Weights of a small masked image model.
Model: 7.36M parameters, 32-pixel images, arch convnext_v2, norm layernorm, activation swiglu, patch size [8, 8], layers 8, width 320.
Training: 20800 steps, batches of 64.
Data: trained on gratings and oriented noise at many angles and scales, 197500 training examples.
Rows from block 2, named by matrix and row number. Rows with one number belong to one neuron. Each number is 500 + 25 x the weight over its row's rms, rounded and kept within 0 to 999. All counts start at 0. Numbers have three digits each. After the name is the row's rms in percent of the matrix's.
# gate: MLP gate (model.blocks.2.mlp.gate.weight, 848x320), inputs 160-319
# fc1: MLP up (model.blocks.2.mlp.fc1.weight, 848x320), inputs 160-319
# fc2: MLP down (model.blocks.2.mlp.fc2.weight, 320x848, transposed), outputs 160-319
gate.655 101:522517497502557473520499449541542511499482476480516465533532507475523460474504460498496516504454509538561508506476507491510481493484473503470468501506502512523479492442512542534511490478461528549445491499470488498521513448522503488512465508479501497503551510503482501515489526515472513471523510527486495514478470585514488506470533490483478488472464493495518478460501500490477501506504491509484488440525527467501487445524530500538521479525484500515519469494439494515523514482525506
gate.656 107:472484476497511504498488476520524557531443560501493504531505490507473491486451506527524531497518525496489480486499530442494483502478476502488479542482513495529506522509517499512506549482502509514469488531462522486489479458434527473506528495514522449526465496492451485450465505515503529499525488497521479503499441512544487504511469510532509522511523465507505497488497499507516520473451512503481534496500482484490517513535467500533484516510525477483527444473504501470503454500520468
gate.657 093:502487477480534494456499494481492527476495502473486479509501517489484485471488494520490513519518495514534493516479509481462479483483519519535552485509492479499502478489523465528461524462490497507542521462542498519508503524496510496470566505473494518482499478519525553479509503506524531481505504479460473464469558477536476507480553479478506496488465472494496509517501493532476511485500570528505506510494529538514523503426499482531503468542499497490503476501513460508502515512528517
gate.658 069:467501508474473501500468466505490469521518504493449545536497489529499525504481473466488491524490501533490507490488521526507525486497502509469427476486450491520498489517500479503460486537508491498513491474462460485483538529511472519509508552483493488488487483477482519490488474520494504499487536522463555502505487444491479495491524487514483503507530469477474469525486456506510483524500519470507528503505520543518484442467475523503537477474516523474473495511497506544497482511485506
gate.659 086:494482495531482510486473494472507522475477482508538469493472498495499478465511502489477519502466478527486509531485532505502486505480476532504490533504492520491531503496479551486495501525504466557462504476498491453468503481453534502516492505503490515526491438511462510469536522491502475515500462508515520493507494505513492495504514447528500494500518468493500499524465484532455529477516493528516496496501498448508464479567540467535476479489494494522522446473545508522533497498490516
gate.660 074:461522462485484510534501529503528462504504492466456511479487508531514476463551538540539509483503478525486459480517501497546451527505516481497488490464548509498476494557502530495514459527502547541534481490536464530522495489522484482473432525520522519489509474507497486482516461476522518502541478513515538471507504466481522520549501497496525529509478536490503483518469527536482488519502484492484468534525517464503505488504497456486489534477534530519547503486500491498471471474512486
gate.661 033:535525518491511528520531536483502467479494500503537524479505505458494514513462479509495501490514501483490542529510499498476512511497454463533449490491480525492505522448491529491473541533514536517531527498525535531502487471482468546486521483490477526461463491460524506504542508485530528517472494495488468532517553531439493522477480478477530474514557495536525506513499543525482498521466443498500509552534478489524498558507485525505522518495548524523467516487487461512512509462563524
gate.662 103:513485519505457515532464522449500494493499426494522511515515498487514459481506532477497488471477519530475450514475504521497483508495515454492514533474499533486490486499489468515499487470487511513503498533470493464473468457527501530496475495495521504523567511501491511473515466488526528511492535483537494512487487524512476484490487475530513505498498514550496508475499514500496496521572466482449513463493526449465498502538527497483479549516525538458500513483475490536477526491453519
gate.663 092:503476499521514512528511450489471493478511475497468478507520505476481502485496473465503529459498526532548482503476525511498491485532497501506479474511556508529550492512467509509519466519462469482473519517504500546441528492515486479481528507506482469489491509518497522540468472513518512459485485513490545485514502518501499537480502500501489463503514499480513495516493508468443522508480487535537524480545479506490475506446483543502486493489574456504520488490509520436452501495511491
gate.664 077:520521516502519506486470477528472503532483538479459498481504529486518506492506492512504479510503515421448447485477543479485516495493500468508484504516482501547495454457495471484537485472547527471531503481546501524495511463496511486536488476522484562492488506465491494487508474516519474519514502464487567504478465508486513511485463510498516485483518523555523504502475474496516525512507501451488506452497512486538511499558548443469497497513524476467519474519484537457517508551510489
gate.665 088:514499524461480501531467541474485541509485502532476466439521545507484471508501479523511475514468478474509517495471499484476501453493495526429503483510479484535509517495480498505510494501507479533492502503485505479464521475505465532502512531555517481495500498514453538499483486538449515460553505511500476475495462561489493547543502521497513470509515530488528516537539514498481515513475525509502501483456500467511547509492524485497465474511472507501527484502499510504492505522483536
gate.666 108:493516547522533510540496573503486470496494499505546537497488501508507531465507529501466521505519488502485493521499525477541507536458565491506512509485455498497521474472479500534537499470479452455517532503511514507475527499493501519478436515524522479527519523486500486490510448524456534486540496453499470499481510443488519515507504485502523493533547527487477515520480520511476498486502495530499501530507464490532471524486485479480507480504454491496524494466483549505512457479528507
gate.667 104:483453526488518516525483467512518510520479470511515469565534496499496508499481498488547507505454516517506498513510466507515535496494455429487557536471495486556477521423470506514560489472486497473513476487510493524495496526517493478454495509530503511466495483494487501484499473528501498492476507510504508526531529485475500469515497456510503509517532459518540498500506488469501452492494499499512518539524504482520439557529484509534499509531531514465502524493523467515459525487486516
gate.668 076:504489520488530490465507489474524498534489455519511570498553497522488478477477494563502487463501476489520494483478483503526472480510529505519483496524525478484524525476529492487531509497525526524493495502495490457499485440506504488470551496494443460493484488475499535454511445535479513502495497526495506543467470460550522513498533527510527520487488460538478498507525491519501456555470454474469472548488521503472508508513449487554491523487478474519528486496519513509467484490531514
gate.669 119:479533534500526538477501521500488527533514473491522494518544451451518541531495480517473463513544511502492522456511525527523508442488464465495472493507494470504489514505500504525467488519493509547500474495545523513484477472485538473495511520516547515517491480507481474489508502537473470511502461480503512516525494482522455484508490512497494509541543497516478478467498480483480481497498489518530472471498518533510500524511502527474562557480501480549529481477457547501498518464495477
gate.670 098:508461548502493453457468448511512501508518453488524492488479478526484487486495515484505512496468474533507514485492488484501506516487548526516506470493502529479515470499513478508499481452502492519480475492531481517498546498509458513506487492498484508573504501551513509514514490513525497480490538458492505506513510497482430487477520515505476495516515492486467529479507483483507474494516471497516539518506514536426528519463538518483489531529483470509520452525525516518509472528481508
gate.671 107:517522471522494491505504487535510510513521504511486493509506512490495489488504493473478469543480487495514521535470472507491554549523466561516512474524512494499492518498526527459500528505489512558477469506492505476477508455511501499492508476489512518528542526541523540489506516514504471469469462522486539519488507489538492497535484523501533481503488504492535486498467527494496493494514515475555478448496508459523518496521458451535502524504473464527541503467499513511501502538482468
gate.672 098:507464509485513476528493501513518547500432484503483508481499502526477527488495553535472502502497526512491524486526518491501499533538496497500490512497490513519506528491561506492467501523499559510449453473492507492471461484482487538486519518521492547515453516503514516496484554493534494554490454507508446481492523492501508505520523527510551484474516507503520479490519519495510484530512492490505538489519474473503500483527496557499475538503480507476417540492473537500493546517534475
gate.673 095:516504489509513481474483534499503527473501474531478484503527507488529482505508520485506501525483497502493503504484517491508520503453550503505447534484472574483505478513507506477504456494504513508508478511516473443509498484443493496470533479481512534550542511520480473493490511503478485478487516478492519503520516536522465527487517494468478547515465521524480500504455497493536521493485515466521463535489470470474543526477498496468515515512497507452446517526520460479475512488473512
gate.674 069:514509489505515477536480479526491491527511505526486467460513542486502518482526503447504505455478535484551547544483482528515442485428492513482508497452484490502492491497500493488557491479490504484501486483504455509461477509518502501553517500488517504512500487524447513557529557507479507495513523479517491490467482483507530535515495493469481473515476483484532484473503491519525485520511524464505481462459529465554517503540488484474503505481489532511453514499517499513497510565486543
gate.675 123:501452530534503498493436489471504506495495462532525464485495475467496475532528507488510438521537531520474521475488526507494484539516493529538512469535486509447528502465520505483503477465490503537517507462467460496521485500480503536474504528508510552505495490546485502481488503468493508508501507532489515525531526485514464521513453481502486532496484534487479511541502490490492530495498512480542495498501504502524484529480495504531511562482575500534476500541489512527496499481500488
gate.676 113:526473479538501518510493504516480497512454513486530498452502457498503497497505463487510524482486482499508501510532471468480504466479500465502531506504507473513460474495489520517514534475516481540483520480490540479492510500479506521499457522483452508528497515510470490490495442522560547480491507516554521478453502499554497476492549487460486474499480481469550526498506501554479528502523508528433524506544526480515520510477509519511489518490463488457494473495499480486480519507533542
gate.677 058:488506488533497514506500497525478479521461520494503516507526513428498518470520461510490500510555437552517490483490507568517463467476533530496525589522472512465475531505494495529524515516472486466512503501517462526513479517462493520525519505470479498480515518511522511487477501469504493501508494479485488523487560502513469550481465508473504491478518528486442524547490501510454468519500519515513527484489504510482533482506506520483509472468479459489527468497514481527501534502497493
gate.678 093:537557495508475526492490502489470482469525464484482472518496504484470555477526543512500487504532498485483457440554491485559510503478505510498493506536470535501485534490542478475498471472499490487475506510503469502472528506481458505493471482516519481504554492512524472554465504524509502494516484491543475507503499469502498527457538474491505462495508498476491453485472469490511489481481505457541494513523458482434493531538534488509484504489459560491499478498514500477509467495475494
gate.679 107:518473474485473451486524490480510475545437507497487525491518482555512499557467512503495501492492501494525456483506487492527480475540452464520506531496476496538523497494463519541462488433524523515528495520486516503514509513492531518509457494518510534498548480471513526496477510546460505500470488528517567485491489462513515518462455432486497518544476504502491501485507524511440491507525499491510504506461507485477493507513517487524485505521492490478534456504518482477520483476483506
gate.680 121:515550510493473477514512522503517466506505458499542456530512496509540513495498544517482534501501496470478483492453457501491511527512496490502478502519528491527506511461496507466530519478463509510500502509503495502483449507489489487495458472473464518520524553507485492530523499483476533518536503547505511491502513492496501468527519484522468478492458487499512494514481496524485478479495502513531538442527509507510535491478512471510492520459483488498546534508508492479560458506482533
gate.681 030:499483526500481479522496537502532529486498480471458531491463474546467505497493463462551494542501466515488475475483512497535487483511496485478465524514498502483521544494485493497533514537508528521543527495522477534545496481494470508499512499504494455474514499487473497483487502499480482478477465457498474451514459526504487494498506503489472510450513502475515525446492518455499532582481521538498503481545485509529489466519481478465498540475480446492479533514530525510513529525458530
gate.682 100:491503530521526539508481472502516527452491470474534459499498510462501499501483473514535443488488534508553493552509443512465499518513505535475471500491501474558516491498467480490540478522528475503478430540438474493524513514475494536537519525509461487490478477464438522494470532504492500504453475522508537510485511515491552526468470476458497496460519492502498493462500477512472515510502512510503541498527481504498479486503516485548500483496504521535501538496543505502463480516498509
fc1.655 096:486530481510467499512475489452518510487475512487513518511499502488449523483498527495511493475566500454426468508487490505510472528520486512519516513486515474496493489534524413521482501498503514525504507488531514511470496574509492502474518478504474511466456518499533506498545535483497509494489531485507510518511495448490460479497466516481489541501511467503506510514519496466517551457518489502495532485498489523489519579495495551481444536466491530440453509523556485514519447468505520
fc1.656 104:471506562496489505526528558499458477508500471486529474472502516512497491511515509489471518434535519500500476507511483483501542492526507461491494491459500508479459489476524510519501461507503515514484536467516508511499508533506471476506492513531512526453497505488539506487512536490487495491512460511489498477493504463488523487459498517483502519499531552502513490528481519507483530540532515483479492508525539495507505548516513498462513502516489485504491495523497488500508525488459548
fc1.657 082:542490500509496492494489502474493537420481487440484510543501502517544496458452520500461454521528461502490514522465493474497525510463531492507490487461462531522486506501527497533453481475495484508501536501535528512524484542514533507504520500497523434536476514501516533458517501480515521499502517478460527494484524506519487487510518494525494553453452486478497494500477515532468491543505535502472489516440495533491464523482501450438526487555567545480494512504525483489533480499504524
fc1.658 060:494521511544493516519525477457471463475527489513529463520510489485511493509532471498517469469492532511461473553480517497505509487565488477496441526501518501496530521511513479490464493505475443498487532516486490472475524458517483488503488535502446508468497516483499489447494507517531506528509510471505455520499451493471519491497499498475522533501539507499482455487511497540513476481511497479536536491498543526476513544473500509490497524531509499478499493526502575455553508529495557
fc1.659 100:478547483492483519510458459467518474483498497521496457521496506528512459522486484511474472478438484498485529503518517510525494474514483527522503463511503517494490519464542461511494511500541528515503519485507484440531495518508531549495532519464525472500480521490541509523512522482462486490534519470485482513507523469489486461476461466544463526513533496509494503534487468446531557520506469504491519516505482480506464529510514507515500481485488506473563489516517498550524490456518505
fc1.660 082:509480527532515497478509487505514511515515533534551507506471479500554519495490518473475523497531497478539539476488523509455489484482492490522502505495504490495470522501474475494459449461497501446478470521473535480551521514477475533518554485480465495482501498462478452491466505502508473485503505503501481514508472507542508504488495527514488495452528458526495519476486481432518470504516493526509527482511500481483496531499546509521528489509478477514457486537494511507510529532506499
fc1.661 033:536470525498450531495480537493574487485476499529481518504457464544532508515451530500487508487527456493502495548482526512476514474466490448481476495479532496506468540472489522474508519467458505488439495494503496487473478464521484533479468523510480514506487507519518522512501512494503460510518428506470533529495504468505483492476547500501474478513522517494457535507490496474492490489492513528535507467510500502451513449514528467512509492505480478497512532469495542470465492493510519
fc1.662 102:482482514494480508506469516516487469450494523507496484471478490513469498483505571489481489479461537501489493518476502527517486486467489540495468499493518576491512525459467494482505537479505471499493484512438506448538533474511521486450519504457505460505475498510517476516522447492472519496534516491505502494505551512523477494485503481520529490512514484521508482460505483528540514487541439498465502465449461475476552496539505472483537502533535508453524508503520513489513507485502492
fc1.663 129:515480475503532470501485469442465514472504523473506470491467522498499492537504529508486500487526484480498552499509506454481524494460497490518461497524512490495490492555458503517513535499509504493517491530492512509602511497520492480483516475471529505541519508456498480492454497520516517521498479494510494489395510502490490519485499486500488467538498518491478511487503483501477488487487487519510520503506505507494472453502528526488510491536487476471503525514500493505513538497563546
fc1.664 085:519487481466485529472507501489483521556519533493478528521495528451503450479504503501503442516530509485538506528505462529457507496473466464470496497503498516511534503529490484468506514539495520492489456491467485471466512565511467512520523471481474496447477454542513495470470489525491535529517488516509484505525449486521496533483508510472505498525513556457507476540481466506534526476528508531548489496518540518519468479501484468498510485504513499505507524526496482502479524504549467
fc1.665 089:506455513494503564489529497506501510445518481526511481518448489458525561507483537485501492493507499481515470544506549517531507501549493486559520485472494532502496490466509531490461519510504514514500542484487517480506510516516510457462481472484513497522493471533504475522481524511496478523503488470454455465503505495497491521451491539488489498540532482468486494517517461510513474500513514529508520495508487485475478498508489483495533513463528506506458512471494488509511531495494481
fc1.666 101:510494544479490512518491483551511557512493497491474482523485504497481481507525507484499501496465535479565506469529469469459533522534523457487484528514495490508532466533501480486498508513488514500504494536491499525486494502457488480539530483496519486502446459525505512523520520507520493494493513519515512547510503554492477512495470502509489462476470515499516477540494481498477491525495464499511548483538509545480535448496499497544499525453513470522485539500509507504499516506504522
fc1.667 113:497502506509495488490501513501473494516515527434487493486486466468511540463511461559430513499508521451501477520486488483535494497471528490498470483494496509550512525517518481525441499509531474478504513505498511513479520480526490547537517492483483465502545538498455483496483517495495512540524496472534517492482508527522490487465488529511515413501501472502473523544458509506475522507506510513516502539465511479468524499494500538538534480488441457508513459502493527552503447517497498
fc1.668 089:503550463486464468511562455518477520459503528477456493520493503504491513498512476493482514525491503518512501473523518518461471492519447515476524507486496552456484466546499470509493477541416530475495532467520496485481478528531539534505409486543516534523501530522499486519539525488519446485501473507498501463499513496521479495515502499505482501482538486479512462538464518504491505486533478500471487475514476506493488553453522534481523501519509522483496511482508477483503490532459491
fc1.669 107:473501504498518521499524498480476449528498488498459495501514494464491499530471466465519480501483490538497476456528487496485532471494482496446498520537456514504480513485531517513464482512500512529552467511526515523531508510485499505518495509475511506508510510480510502557502477478481516514501466518539486483507495485516480495481527526479491551478506573487518546521465504498495458461502532519425481507477534494529492516469498536490538522517491514518501510497488518489517501486472465
fc1.670 091:474513477514514541540519551488493497514476527535520529481531500483569552469456501483469487471494512459499505521509497475530487521533482507504495496523494463566488500475505517476477472476493496499512546518490507496489442510497512509529520521485502474439474519496437499506496515516508480452521484508520495514509502527468517507516483529548504479539468510500508454553500492520492496529509519485462518439469510500523515477534519506522477485468469513471505501441489478535524509490520523
fc1.671 104:490483489508490526532508471468478501484487485477486486496454482507470509530488467523542509444494495502530530493477489513483515477474516530507499529499513521465525545518496465516480521537544517476563508526530448527486544525509502510521556525485473477512490481472482440508476489446509511505521515520519492531465495552461503507477483494514434547524491545546481497484505446473524489462503474522494502516474498458499497518480509528504465522512496517482482530501539481465495542505496505
fc1.672 096:501552474506491516501519532496509473520506515504498496517483511477531466482519484479507506464500493526509491498467502521520510439515508523499509494506504496484551508506449473502540505477519465455530527508477485513545508500519501487516456489492506457501552465504490476487517427517449501478508512492488529481466489483511536489474512452528431495531501506482494507494479496508475502485446513493505465497492532527479535531488506458506519481477523491528568484504533465516512475482463518
fc1.673 113:448512523497489529460501504469499494527508504500512483510452501493484500531472468533484496475492494523503540493523543519541490520518515527501535499534527540516466475510512505492492503442522543524490519484448481454476513545496471512491493511518487512565499522501493486494475514531554510449526510456517551475509471533466481454499499481486501514544477520504489495446518506496519524468482468467548491550512484495505522484540503504472517492537473494473502501461515478499488515447547462
fc1.674 078:506476487494505514551486475477493444539512504506499467461510526472493518481509509450515447480455466494494582493484503503468435475478459491487477537473487519487496507572491521505536500493465487474484500516502481521490466524504442479529503511517508504505536482535493495512528512504497501524465546496512499497456475527517510526504515549484501478543490481482553510483512513557531489519527530466484521500454517493534507489492486490483528469473512532492487510526495503531472499524475549
fc1.675 109:464537500498509533490501503487513483492475481481493507496503525478500475493495494536486497526497474538482467510474502489496494488495508527496528495502506471525500505497502445488537468505480464485533526547508501507488512483480552455487515517536504530472514467476500482451535487523485528474473503461503501488481507511474488478527499532515508499494517457496511512486525505501536529518500492492502498564531495540516498472492481512481517569465484490504502494509507535451462515552502514
fc1.676 110:498523459538504507531496517520493445495524504499504520427499500507456502563461502495506517495483517484515479513487506446493463492526484484501518525535504532489481540469459509531544511468564468507516476471500515459487511481493521517512499510488453515527489478514490523494478484542528551440498485520524483478488460507496443464554515530482503447528481529483493505507510470565534490510516494517429499495504511473496524510518478512491497530507517510525529466497489511520499472504505535
fc1.677 065:525516501482502479477489519466529488490485488477517478485477474531492478533517502490502517451434503461478520498486486471497509545482443497536522484474508488488497530497489495532525502484526503515471479527495490499498517467528520478468483478499492521513458479524480515505516521521493508493499444487499500482513450465525554477513505472521500484533513472516502468446500529560491532489501470488482518516522478501476497509515471481554480512513506534473480561525498475473491505524489483
fc1.678 082:537482513440491487532510536531503493553520465485444498504508487504511510514461507487453516503504482471517464477557506503504462509512498508519453472490470486538522500541492482505522455520518477486539540474454499478510488456494463499481441492509541477531477487499515499512523516467507441544501479491509510506470505509506475501507496490496517439548485532458446501521474454562539514554510515532469572470459462525498512478522515499475502483462518510535532505517503479515483516476496505
fc1.679 108:496466499500465474483512469523487486546460499526469459515512482482519492530462470529502499535501509503484474434489491475478447489455470497497502513510518468494536483512550499547462502469557497502537499475481576501501527521551522495518465493496485510469481530449502530495508545522480468518512438504473545466519508478489491451494525484484521484546485533495518497532523493497466512525500527518524530533494473494479476475482483477477463508501500499504535502526501538498548511490512524
fc1.680 112:504450475514490482479480487526514506489498508501497510469477473513499519482524477468492436487488519471481520526499487485477482544534477487539467527479447503488476496527494514520496500479502481463524459501469498494516462504490511545483497472519488511541545486507547484466477492522465505459507504469494482496527521542499527523493493519486499519507482513499481502486521503452512502496536515478494478531502527481489497479500514491536484535526466480518485484472495534474495514538466479
fc1.681 029:492527518492526512474494501551492480500494496510486552473505507490547519498498520473477484495496516468499521523496477480487506473477499458519529548463498502503502518523542505524467513498517524446509514489509528492516491472454535476520514469513518495537488492513534499470489502519531490476536549540494523540501481492476505489455476504519466517498540473471496498530499476547515477447495489486483495525526481558487486545529512510493507469496479510469492525511490519487531496468502479
fc1.682 094:516514514520471499465519519503476526501510512463528527498492492519506510508457555515514519540478503493460503492448543487557475504536495513507545506510411538491505484479501510495510491498442492485465548509477531497505499484471496441498495482497506487514505483537470479512566478517552491445502496548464501506482520477486489486530451484497502521510531481480497483489485525492540490484510472477527476509510489506515524514490507473526472507544461526481482471505492456526508506438510483
fc2.655 103:506518503509521488521523504526535492522505511502510489483498468487511537502483525516499520498441531520490482475458495433485500502469463498550473487520504480527537453519468475525480470493503519500451500502491501501541543546496494488490503515475489476507472433514443510519484489487491507509493484544510470508522512517536526515475491483485518514492463520452500481537468472467518490478515533466485530443481469504508531459474481455492497470477473514506523496522518522516464526507545534
fc2.656 098:486506527525506510469480497510496549469549519487459506486546552499481500512509462500470490520505514481440515509512502500487509536476501502484509486519509535525471501547487506500470477515503533538479491496535528554499507515486509521536491503500500519533503434491484512523500481494490510524470498502485478510520481502508488517521508518549503495485485481508511535494478522546474499488495516514460488493510488495504464484527482566512483496497496480492499526516525512473465541502520501
fc2.657 081:541532483502498459514517491483486460549506500458473495450498464477488486487436489533516521509503473510529501489532498483505452483534500439509470474523453464526550474505497500526483482517486495506525473472511461513494507499515457527550515503524477493521490498505471504509522474490458486511514545529490457539545516505534553499524502478537466534513485485505518449505501573502521505513511498512508495492488535500521526531457485541474500484561478538504503494478510481467485505451484515
fc2.658 068:484511494531549490462485489506498513516496460519488478501496546561474500534530438530501512501494482464462494470526495487514506495528503456437499543526492537485500524489503492497487496538472482488539498482509515498527495520510470480496470490516506516518467516506540448493497505492497522520467504540526495488468517461472536492495513522492515480501504514492497489502519523503450542536496525507495470502521489491506501466452496543494517501508537484504515479479494485455510517496492506
fc2.659 098:538478525490509493497508507493482495471512521536452500510491514467526481522498486510539530551523464537499494525513497505500493499521497476541528522506500500489461505507534519493506507504486497499459500521478479498513492506521527487477509475497500507510520437498465535535476531485501516496469443503453475465467482493484543484524558506509505469498515503521490458493463531540503523494429538497512490493488490507481507482537521452531557520488495519478488475490523490489517509510536509
fc2.660 092:452507519477465465493461503519499518484534500521526489479486507515520497492505492477470490480506487516499461508519490560487480508501462502536518486485455496487360531497488486527536457538509482502532478541522522494515509493557496491531456461474545514518534475509541554463461520489503488524521526459516485504496491495518535462550506532504505513535517525503519482475498487523503478518562468519497462502519515481532529504531509527524468478501461487535518469461523470476541487504491523
fc2.661 030:442485532524486453512539462517529509507513492517518511450499486515499511451483477480535528510492515522516520473539533457507480502441489518508493539519523466516469471464497547522477524501505506509459496512513588488498505493450525547479519483480483532527491498451496462469486494490496500525493555485519478480485498512530484523477485464516493488500488550460457491471489487499488498505489476481516513495510503482542529518542521545485541443510467500533497482491512481501460470477491486
fc2.662 104:499469485508533459504486501516554510459491522490506512478559462491460528501486525525502517498539503511506508499522528499513504468505482536482459502482508507559537506499525523521485543485488500493510513495549514478487530532493490498486494483528486465464450503514507467515490545535502516504495532521479453477499490496456501464531488516515515529498507553502464504480500479542469505478360503521490518520506476523511486479537497478545500481496482521538489504578483512490531498530495513
fc2.663 126:504474479466481445552519492502512485410539489520499522546513515463517483505469497488499512462480490487509493496529457536492490510491509483492506476504482522489466460515518483516465497459500489455520491520526457469532530503509460521516500515490472480563505536492516511471547491512545470500532492501508475484540521503477531499504472522483519501488529518485518463539483514533497452509495445469536528503493469471493515524502472488514518471486484509510484526515493512472498506499467481
fc2.664 083:462468485516501507513511469448495493495486483499484448493473510489526484525491536514434546501460467509468502499492495468533519489541474459488471503538484502497500480496451498518474535518508455498497497496499484554494519478544506492507552498455484492503484499488497476563493499459494448506525487522488501480502520468505497447524465524536531536542508487520495525521487538490486494478502444528474481497461445487488499502503468507550495499460444510474497522487533531464476477476533522
fc2.665 086:455507530468530464507451466543480480480505512523495526516528474488477497509524476492467508462504533478508469497499570536537515496499478551531511485482468489481507458542462555494532450457552498485471484482518534465485509530462490508486455496519518491479509473497496459489508525495493507512495526466514549539498471494493519493527489496491495525503478477513509502503472514520487495499436486509471505538483533518493474485486488497478486512471479504487480507517527514498518471506483469
fc2.666 114:469502505518521465523472531499530525463488500512492515501528502505502531531517516472440507505535495508497531482485509477475492514514506481545537522479493496516462532517467506473501467526516469504480481475515509549509463485501469498482552535512460502503479481496479508507481489508435498487503453483501505493512477484496518529516514542487540511503494502521528508528473478462496530505560508494470514485507501521496525499433449513502498518512503451571470467490533480491516461461461505
fc2.667 110:482478514520518450455473489482518499476530505468524487500491508448452483499482469500526487536526516529477534536477504508494482510489504492524515428467491483479496454508501505490482552487530476445484535517511563497518494496466458532501528495477504488513509495548487511491457442469501527479499503513515478523477504494553520460451470516493530502465490486476482489503484497565488541458498474498553493487503490540471497427498504475487488505498506488454477475491520528486511500457490450
fc2.668 088:438514495486496542485491471477486536538507533495523481511508537526492489477450457465482493494494487462513513503518489478481528462497465507504491518537501499536531484534473489523492528541460504532513490515481499512504526538496544558539458486490479487490479465478496533477519498487513488517510467492490514483518481501529507472499535513508521470487496512520527555487525501480503538484477498483492522490514457476480521461494499492518527511506496497501493448497537463493484504518525490
fc2.669 114:475473538529487536503530517501502527503518482539520498501490546530517509497561525516474478495518497532541471479499495494524461501468498502515523491494511521496512530485497504497501515524459517473538521467493499526495441506469500498486484487506509547510469515504553446496521501527440471509524497486515516529485501488496517483513480529539492503517497552480487494527517480507465514552501483492449483488512497498475508533490512492515521487457472455535511438532508509494524484463479495
fc2.670 099:465523506475526494520482516504500506491528468510499494518535539465480479482520486535507509494498482459544472480506513505568531510491490488495511468449505520510454479521531496509530518519499453506512489480473515538483506504419478506543558487510492513487506470494469519503510535459494547508501501499540502488515521503500468531511498505501494469488523492502525464479545480560512464514491520500512509547552491504479528451516492492492525500508503492477438501471492556529476468534489484
fc2.671 106:492516505487468511493482499493490506506507511480469486488516481498537504511487539490484507495474460489507526497458515531495506457460527500506494521505477522525446513534455515499480515499542508465437494512521522467516511512503515520461479504491488483509467394489456520500533509462521507522546485514480508463516507491486438505509475507520507513503533440495504484500517494473510506435518517496457502473488519513540489472475464458499512496510488507528498513532532524503494481450475520
fc2.672 102:507509490515492527508493526502529521527462492479487535516493538492503503499515466533504515472519498502510488475486451507458540503488512497478457512522477496497474526531501549542476534488509499476484461521518491476506436442496514477531482506523524521516528421505503437454500483518531457505500505501493532499496465516494504517483493547463504439466519522504457493516467468507495499505635493501479523495510524543507522517509500524533491496513433483505511506456511467490493540494520499
fc2.673 108:474479496494489514485488487490493503517450524495465515512500516504480529486515556472511482497484484509528512500539510522487490477482455486504487454464491507506514516467523522483482506475525524530462539513505503501526467512521521481505474520526460524494503526484504510545471497506501501475471492513503523524473520517511484555464480481516492467508491504466494508512438515505521528505551481503477479571468503501535563505497522489508516507532500502473503498533509466524485499485443486
fc2.674 081:526478469513525430458506473489485518433489474506488506532501508465520493506444507507495542502541506547509481532513565477470501486567511500510482502485502523495555494532511457533485525523496475486483468494493498452516484438484492448550534489504471536506497502474536498493476481524497472493469488501509504553508471453531522494516486512475510488506482483516498484496520521486487482511476496546539508470519476500485464418476516510524527482474506535487500498491495533447489503545460528
fc2.675 119:496499465489506506485466503535502493519547501489489526475483504527527489466508493456535547491473487525503519506450471494507497518488524529479487510542472475471499496526487504486539561520473518552474507513520479466467539464523500503531523470486533507493494534512553501501482494482482518518543515506508503491488493503492499522529510480442492498513522510522482477534522511475521494513495506506483487481488491471465558548497564515502477520473515495478477476486458478501503498523517548
fc2.676 108:524439496497541522494492490449470514510503506497517489547504533497496475549472491512474519505507536502464498486491485475432524476499507500471503554458526504532577490516499503500485523482479502519462503502507510515486496476506485492526522516499547487500489525503502558535497525493505467463476470516499498500512514505515491459467495513514463512506489512506514518456498514487509492451484538487527511540509476523522519538486466508510502500539489524476526524517459514482444493479490507
fc2.677 069:511532495523491496470472560493507533484511533447464487442471477516534541531443486548490508526490450443474505520495438488466506488496459479491477485516522503503482469506477479475500523510533485479500479502477463482549500511503468476519488506506507505493480493510505495493505497493484484535498534511479524490523514509490489517483522442515505524514553473488548508528513531478497502527515504467430551504504493495522486536459558468494534509472498467511472531503503485530471478517526537
fc2.678 091:508533485519514499476487498513540516470515456492515497523469490472516514552495486515506539530535497455500513517499522494468530500489501460496476472485517501476519464484515507477519514477518487516479524487513522513536501466468543475512484475493511515469521481539530507500546524465475500543479459502514495494510522456498493502522486460497504496499533506492507489467493521470524527473448490493482500524508473513466495506475508550522513472519520495456486527532521512490511499447447476
fc2.679 107:514504500473494507469502499489507478519548480487533479479511504530489481507498510474488508501520491502469511446512477452493514488515514517500486480456488476529508481532482483505477554520491485495535480480545504458521493454481517529511528488477524456505488533505509487513509495512478482488496473529495482462497502513492490513519501505447468506508518476505509495494522499485545555518458487493532512498450493528457498512544466495512510527505491514505562511486482495505466501445488491
fc2.680 106:558500492507473504489522463489541492504499525493508518509513473540492505475474431517509505496464498512483469479526499520512494482496521497469507492431463517509499475481513502520492489496484499486559517503496517469514471531568507490490499469495500494493459480548463469530506526510518498529524506492490453500495490474524458492477494515513501498542524495529504470515489476504501511467549483499523518503508487487478557485515487494520491498494524538578523496497497507501493496488523482
fc2.681 025:477483474539481484516536492499471494447469503459444468485506541487498485492534556531500529499476525506490449526490501473485510497468519492491522516542426489498556488481488476543463513499464500461507503472507476485480544501523487483496517498473513495481488539508523515518478522482494493464478506501494491486529476479501473494489505499496486487500530456483498520493500502462508502459424542491507458508462477490491543507518482471515517490493508484487463503449546530522518434497523521
fc2.682 092:472514509524476481496515527514490530543508474465499511501508487524500511480459506498499468483527500490486486501538522474517507494551493509504491567519515509514465535523528546490507489485482508538499499535460513472447508507509456547511489484501474482523516528495481486528456501461515512513472506454521505508521501473429503522508512500509536461508492469519502496483503489495576492534488498463500511526513522502487554504518530471508464445533542522487515453510501512494521514484533474